config.yaml
model: "multi-label image tagger"
dataset: "pixel-art sprites of 400 made-up characters on tiled backdrops"
train_examples: 98750
image_size: 32
crop_scale_min: 0.8
horizontal_flip: false
translate: 0.12
cutout: 0.25
arch: "swin"
norm: "layernorm"
norm_position: "pre"
hidden_act: "swiglu"
mlp_ratio: 2
head_dim: 64
fused_qkv: false
bias: "all"
qk_norm: false
layer_scale_init: 1.0
parallel_block: false
inner_norm: false
patch_size: [2, 2]
depths: [2, 4, 2]
widths: [96, 192, 384]
num_labels: 17
init: "torch_default"
residual_init: "none"
optimizer: "adamw"
learning_rate: 0.0014
beta1: 0.9
beta2: 0.95
eps: 1e-08
max_steps: 19100
batch_size: 256
epochs: 49.5
lr_schedule: "cosine"
final_lr_fraction: 0.05
warmup_steps: 3820
weight_decay: 0.05
Rows from block 2 of a small multi-label image tagger, named by matrix and row number. Rows with one number belong to one neuron. Each number is 128 + 24 x the weight over its row's rms, rounded and kept within 0 to 255. All counts start at 0. Numbers have three digits each. After the name is the row's rms in percent of the matrix's.
Before each neuron's rows are labels from the 100 images, of 14848, where the neuron reaches its largest size: "colour at peak" is the nearest of a few named colours to the mean colour under the peak. Only what is clearly more common there than usual is listed. The data: pixel-art sprites of 400 made-up characters on tiled backdrops. In brackets: how many of the 100.
# gate: MLP gate (model.blocks.2.mlp.gate.weight, 384x192), inputs 64-127
# fc1: MLP up (model.blocks.2.mlp.fc1.weight, 384x192), inputs 64-127
# fc2: MLP down (model.blocks.2.mlp.fc2.weight, 192x384, transposed), outputs 64-127

colour at peak: blue (32)
gate.318 092:104103106108093158099169144131153121137142112152153133100117137106110157090130120160103105096135131121151107155174143147106054141126182143172102101090107092142100168147132136168130142131083138
fc1.318 078:138114171137184109081138128111166111083146152124140104123127105121120126121111140136155104145136130167151126143143165089139126113103147150088153135065146168113118133112093116088142116074132150
fc2.318 093:101134099146153143103143142125122141131136119122129134130131107124108125114120121144142131129106118092156117147104185115147138103117117116160102115122094097135100176130160164158131117104098153

colour at peak: brown (53)
gate.17 092:137155146105103128128060106141122179157132118129121113125162139133121120132133143142139164164122100114143180082124141152107135142127166145133110173168100151138156069108125116114144177152108121
fc1.17 092:143096111148105140149107160146154123153105119129157091188105116154113156159143133060117065108146106139145126128159149076119119115157127089128149121127149132159123149136133112088128102135114134
fc2.17 089:106143113121161142153096128136105122096146096080094131149180115162146111122094138170136143105110155123121108158128149182103160102110113135113148145103135143176156142137104145169143125171134118

colour at peak: green (49)
gate.363 087:137105147136159106162133128111114130144143128128143108138106134126117135131084127145137145138129130157140102111159082120158137147105118123130086114116122169064130138089143081156151147113120154
fc1.363 081:153129117081166135126113131169142166115096131102107148143158138119149142119135122151126138139155156141105136133110157113125117100134090134103182078130150109179117145175127145109092134122145084
fc2.363 091:113150140183056098114099105135103113163148120136096098107137165115147079120103161147162118146091137103142160130107116154104184115099166124113112171115081141160146106155132148140148154187147124

colour at peak: black (50); brown (49)
gate.105 086:088166171121090164160123102144107158119124135165115117113156110156136136126104069152144147120141179117116062126119117129133167096107101159122138114134132142130131148134149125154162124116128142
fc1.105 099:140114125094074151100149165134164158140112143153160104130147140118153150115130143103114100124159117071143156116163135149100115162142174141188124140132146136147156129154127126099087163123147107
fc2.105 106:103116117170185090134165108158134085147156137173151148131137161094097108085129138147139104140110126170126147151138097164125126115119089128081079129132092134092098160089173154143147106124126125

colour at peak: pink (46)
gate.292 090:095135126140090109129105101111169163115118094123093127072135171147149170142091105117105119093132106121119137119145089147149122134177160109120116136161115149106140140128152106129132120134104096
fc1.292 103:182129130162127099132151158130142123141143130086161123128090142137117106120143164126070108122136134147157128097159141141134082147149131128158116136091088141115099124128135090135141139146116102
fc2.292 094:145094114121227126145125120109152135143131164129122123061151095144169150133118121099117107131148118144127097114176143081110103119152130116112154173128132136147113127129103092111137135080097115

colour at peak: green (27)
gate.183 086:143199099131134104134115100105143109105115104107128158115114127161146132126089101101103136136127151165105064067149110113144128145138110148124148107113143131145124129151115089149123108136110173
fc1.183 086:112160088163134071154147104114111097119140121123139143095112136159145151157108129144139114156119143140162099091117049128110151149162131118102101162095107155167095102135114138151127127146177138
fc2.183 082:118109161126109131104140137173153132124139173162120098104091104144102142119106115113101126178127105105150121150138150113120124142071129138092131099167158160093168135123164087108142142058093131

colour at peak: pink (49)
gate.303 123:118127134155135075115139129061140126184136149139128092131123148107094115121116146111128105145132115112165136094163121133137123140156123129140096179122098168130096071141169127157130091150118131
fc1.303 125:133127107120122136125131118172156110084141133158159156089125164138111171086154124125148122106097119144116159121120116150096083149147142099143098119167145091155155144085127126123126147134145135
fc2.303 116:124165148129039125119137139099159137172125128094115128159145131129123126144096102121129142103134136130137088126121158126126136098123080097186161168103100158150111102169146123181118093129112088

colour at peak: pink (52); white (25)
gate.276 121:188110125102119111128097153153146198128102122108150112129122137160161156143105157102068117137116116132132133131148129149115136141136158079142143116127099132171189147118143098106123140171108071
fc1.276 130:117138163110132162153126140161083139108112145120109162146147110129135108159095111120151171113141163140111071172137123129152158116067087143109168114101162140119120158163114125164141094097113115
fc2.276 120:110159156173103087128156108103114101146157098143123136087098128122098082111127117133158099153102167156162140105109103120144135132125151152122069095134089156113100142107130127148150128106123162

colour at peak: green (55)
gate.269 084:125110138150150111113108138100098126141169102125138135135123138122096141159069157154138106137097141141120101134104138103152159138075114092114109114097119156112129119128151145154135096142116118
fc1.269 078:146155124106166112175114128180156152104083144095141121171137130105147126139173139102142153134147118154119140097143114105112126149150112142102129144127138089140129105188106110118087130138150089
fc2.269 087:103123149140062126123114107145100138119141139175136145117146143091167090098118162087146128127128133167126109158155132168130141131140086129144139130122132142120108121102168139105131069165130145

colour at peak: brown (59)
gate.259 100:128105106142133118136113094135120131141142149143111149175119142096151099124130128153112113141159140095131123134167141138148100097113097091125107115125121151113070126136150125136134102125092144
fc1.259 113:131117149153131151121150151129147154119135148094129072133131101138110103132165151062079103115105095148135130152076155146111147117139127124136162167139104129158179134100128105100139156133154148
fc2.259 108:117171135135129113132132168107074062115130096119155178121148130161126167107113098165144176094090095118144108115116106109123161146171149140128094126106143103135116090139116162173124120175136143

colour at peak: black (40)
gate.336 091:136130124150125104119099152130125134113107162171110154079125127122092130123117159131133099122150159124107093124177121139165125085120112093131104136142137175085122137106150106178074087102135140
fc1.336 081:153135138107141130108143099101132112147135116119150127151114132087135096127152096110131138100160123079132132106103159120099129158158085166155090160133094091159098113177100124131161184165112133
fc2.336 080:159139102133121094106117127146129079135127153152140156149127130184126164126126162163121113139165157101135091101125095104150103127099132094111117114125179126079081132118144134099126138090143158

colour at peak: pink (50)
gate.160 124:124161104174127095111151129097139108151155095067113126143120157136126121118108137143079112117124108171130127121155106178133102141178131136147137144106101112165103082139144111150136093134093128
fc1.160 123:177140114141126093122135121099094106113107135115091122123152090119140095166105130127131139146154148104121081111107148113147150103114065121127156131071129167121109114170168129174086071132133137
fc2.160 125:111101109147169111136139115161091141086139141163145118105104132126120124155164112133133126160092138126129160111138089125134105134117140141076078083145120112108151143088137103078160174112148140

colour at peak: green (100)
gate.238 090:144119129108108143134135152163100175122117168126135142145155121103102121123084141118116131136131160091124098124153149124140131098068089128194145101090143141133133144177125133161114112130129100
fc1.238 102:087165108136094124115143132114150092121133138143121146092118136153121148103165145160118131073106116147153147127142098168107088179183176162101099150153101098102124107105146119158145162113117156
fc2.238 098:156129136170135095128112078129120124103131093125070153113145103106125125170145147101151121132130163142125103107136101123144136137130119136047130159139132161121118149140117125118115115104134141

colour at peak: grey (74)
gate.117 113:142154119125122136151124146099146111091125149142149141116157133154109121136145145112124102116139149105120146105123098124118129114108092118161126114142155111129119157114101062109114129087095129
fc1.117 118:128114130139132118119134111120134166134099123131102110169108140093160136126131147126129095142182110115123118141164149114151078102146112098138129116150121127105060119126120117142124113091094125
fc2.117 117:098117165116157145119108137151131128168142118133143127124142122142146132139082095093100173123127094119101126152137144113124185107153103129142162111135150161054125105156159133105103078155139117

colour at peak: blue (33)
gate.12 100:133116164115132160151118119134117143150132105105115128116142126152120139144120158166090121155133077137100118103166156163176100138128149159101081125143163123122140085123119090128139122112083131
fc1.12 079:106138106109124133148147132156131124130115133167162143143120154102145076088132125100135122145143107107155166130148104133109124124089128121118105073192085110108087121084126136103128163134079111
fc2.12 085:167151086120167111133071159152150159144120123168148168135115172153140142076069120120145132148101105143133146120176126110116121104131101150197119110120096101164122117143131132182103113163107148

colour at peak: blue (99)
gate.35 095:120117145118117094103065074102135149128150109089120138123166130152137156141115120126132131125101130140105115145124182109152104116137087142122140137101145173157150149121110114154152081182133108
fc1.35 088:116132146124133095089120084118153138128186116101125139121150116151159156144117124123133143146109125144114101125079163116127099113143100152105122139113130169163138128134104133120187096188131096
fc2.35 098:095164123122087126101146145076150107135133168112147145143125113170120137127150145144137126086128109135128115156082132117107158143178133135111100122084102098158117122109109116136138155145118137

colour at peak: grey (79)
gate.145 104:126180091108139107160093112121111134154130107104096149129143097130139126155107138099151118077112144127111119078099117141108142138165119162150139139126131160130134162128109150163131073164184145
fc1.145 110:128121085142128102132160124159160142154160133118140114158080172132169191101120117164108123149131164137156095127151108106109077164126139119098145102109111103161115084159153135113127103140118081
fc2.145 111:111131163123136145136138141107116155161129115111106098142102170071100139119089092152130159143107109081118118153165136115150135172111145170110113128140139133126123108191143135135126070185113120

colour at peak: grey (54)
gate.287 093:135159113154138105139094088125155143118134135098102132135106129128119098091136148121097111099139119169142132139168128132126067103139124161134140138143115123149124139102130089149127114135097150
fc1.287 092:068125100090118129107113166118135147129075157140088136103124118120152154141110098126136157108127123110115140113167128144133120169168145144117120110177120143096152136106134136140151148107124132
fc2.287 088:181156129094107150165144133095145143175098137087115114154154136097114126121138143123105138140173127098095098145131140139105110129142111141154152126098164119142117095192127116144105107153128087

colour at peak: grey (60)
gate.137 112:104120128148126150124140165144122130103101138158092100133138151128130160133130169126114075095117118098137137179092107172104145146132146077127119151154122129113161146103153087151115163109114083
fc1.137 114:162119137117135133121136147133150119090116141139145140088188146139121144139175147158155119100147138107091117149104147112139130139140144126130127126121158136123146154160111100125094125145136087
fc2.137 109:113095119108155154146162155164172169101115131177115115109160092134131149144130148092118077135137113102145100154133157137136100116138090125140113110107164113126129129149174107136076107072129137

colour at peak: black (45)
gate.41 087:164161153119108137118114160149148137106113143100121153113112120129112129137090152108129138092138133170099075104171149162162092154148118117167118148151128120150106136134122104203124100114130136
fc1.41 083:168130110127143123124125121109100097136101132113127112107075112127158150168144092128117115088157075102154107101170124112147135130138154156121114131155120147114070124134086112122120160113087161
fc2.41 092:084143125122144147135142106108120096151101132156140153119120145145141065134149130129153110133121114142118162119106097154117085133147091141138074117135152075169107176121136134109150148118127117

colour at peak: grey (78)
gate.250 095:150118092101134151131119132144146156130124154142142148132179140088143076105171132096122152148159129111083114152132123118140119096126098128132099126162125077153137126142124137127099146155084139
fc1.250 093:147140114127117139108126137091109103120132172135151138161096178106136111110141110151144126181119095082129123101150152108151149101115102115154080123142116129107100115126109124109129156139075164
fc2.250 093:110132150129114158142152104152106144137103092107109119125133133106130098120098112091121130126124126153090096126115117179141178130159112115124140125111144147105122140127126111163134115160143098

colour at peak: black (39)
gate.232 160:117198111115129121111095121156122137134159097099147159135132128135118110120092170170121146101110146163089134080136129115133117153082095153116125095134145122128105135141153128162105086151114118
fc1.232 144:101131099157124121114134154131104159119103143156110141107151111092111104118133173100150105124106142105103113149116103133125145105117102078129121163189140111137145142132155128150105101138142109
fc2.232 138:143132161110131148126104144108093097127100149108111116152095165106135121143122111132142162122124147180151146106153133154119150097119164139116131136150105132133115110077104143161181194090128140

colour at peak: grey (66)
gate.55 085:116091104132144131072131171137108141096110149129142135117140130103177089137133132131115115108148126141124129157162119150154131122104123109112116085172108172112112161137078115152131155088087098
fc1.55 097:123106130153119143083151145151169128118126157143135127174137148123180096082151095147125099099174129117157116175138151111150107120122116124119109109123099098155097116160116116169134129097068122
fc2.55 094:138123212153154116142138104126133102155108099089102141108120141128097139129070140097098137127127148153102113153136140148144122160148092103123153115107184167044102125144122138119155091092148122

colour at peak: black (52)
gate.2 094:109182170171139169114090147133111120111092132131094164134116144109083090126145121148168124100100165149090135120113072148127115132092102132113114164159164137080125152107136105144133136098115103
fc1.2 087:146115130044125126128125140122119145174159106155162138121137131119126150106142144152089127118156111138127124137158191102162080113137149150157097076112142114135124133132144133119118091134138115
fc2.2 088:143172134138137103110138119102126145124154116117124134126143152118100148089127094128168146153077147127149116119152117093132129154098111158097131138166155133153150158184085125192135076159120122

colour at peak: blue (100)
gate.201 111:105132112103138101090098083120160120101162101101112149111123147120143174135141129114148140108120123181090096143134156109154073156166097152090143129112157147176114137143137135151158081178140119
fc1.201 110:134139134130142156141167165136096112134079163156129135121131132105118113116130146150111124130119117073146173090149094139081163113116178122169110110172116086083132123111135106111094163086085123
fc2.201 104:159117136164139136147131128159103140119130103135087094121145120113128096133090117156120124164105137089129137097144121144147122119096128108155161143163133169105152139125144119122140104100140124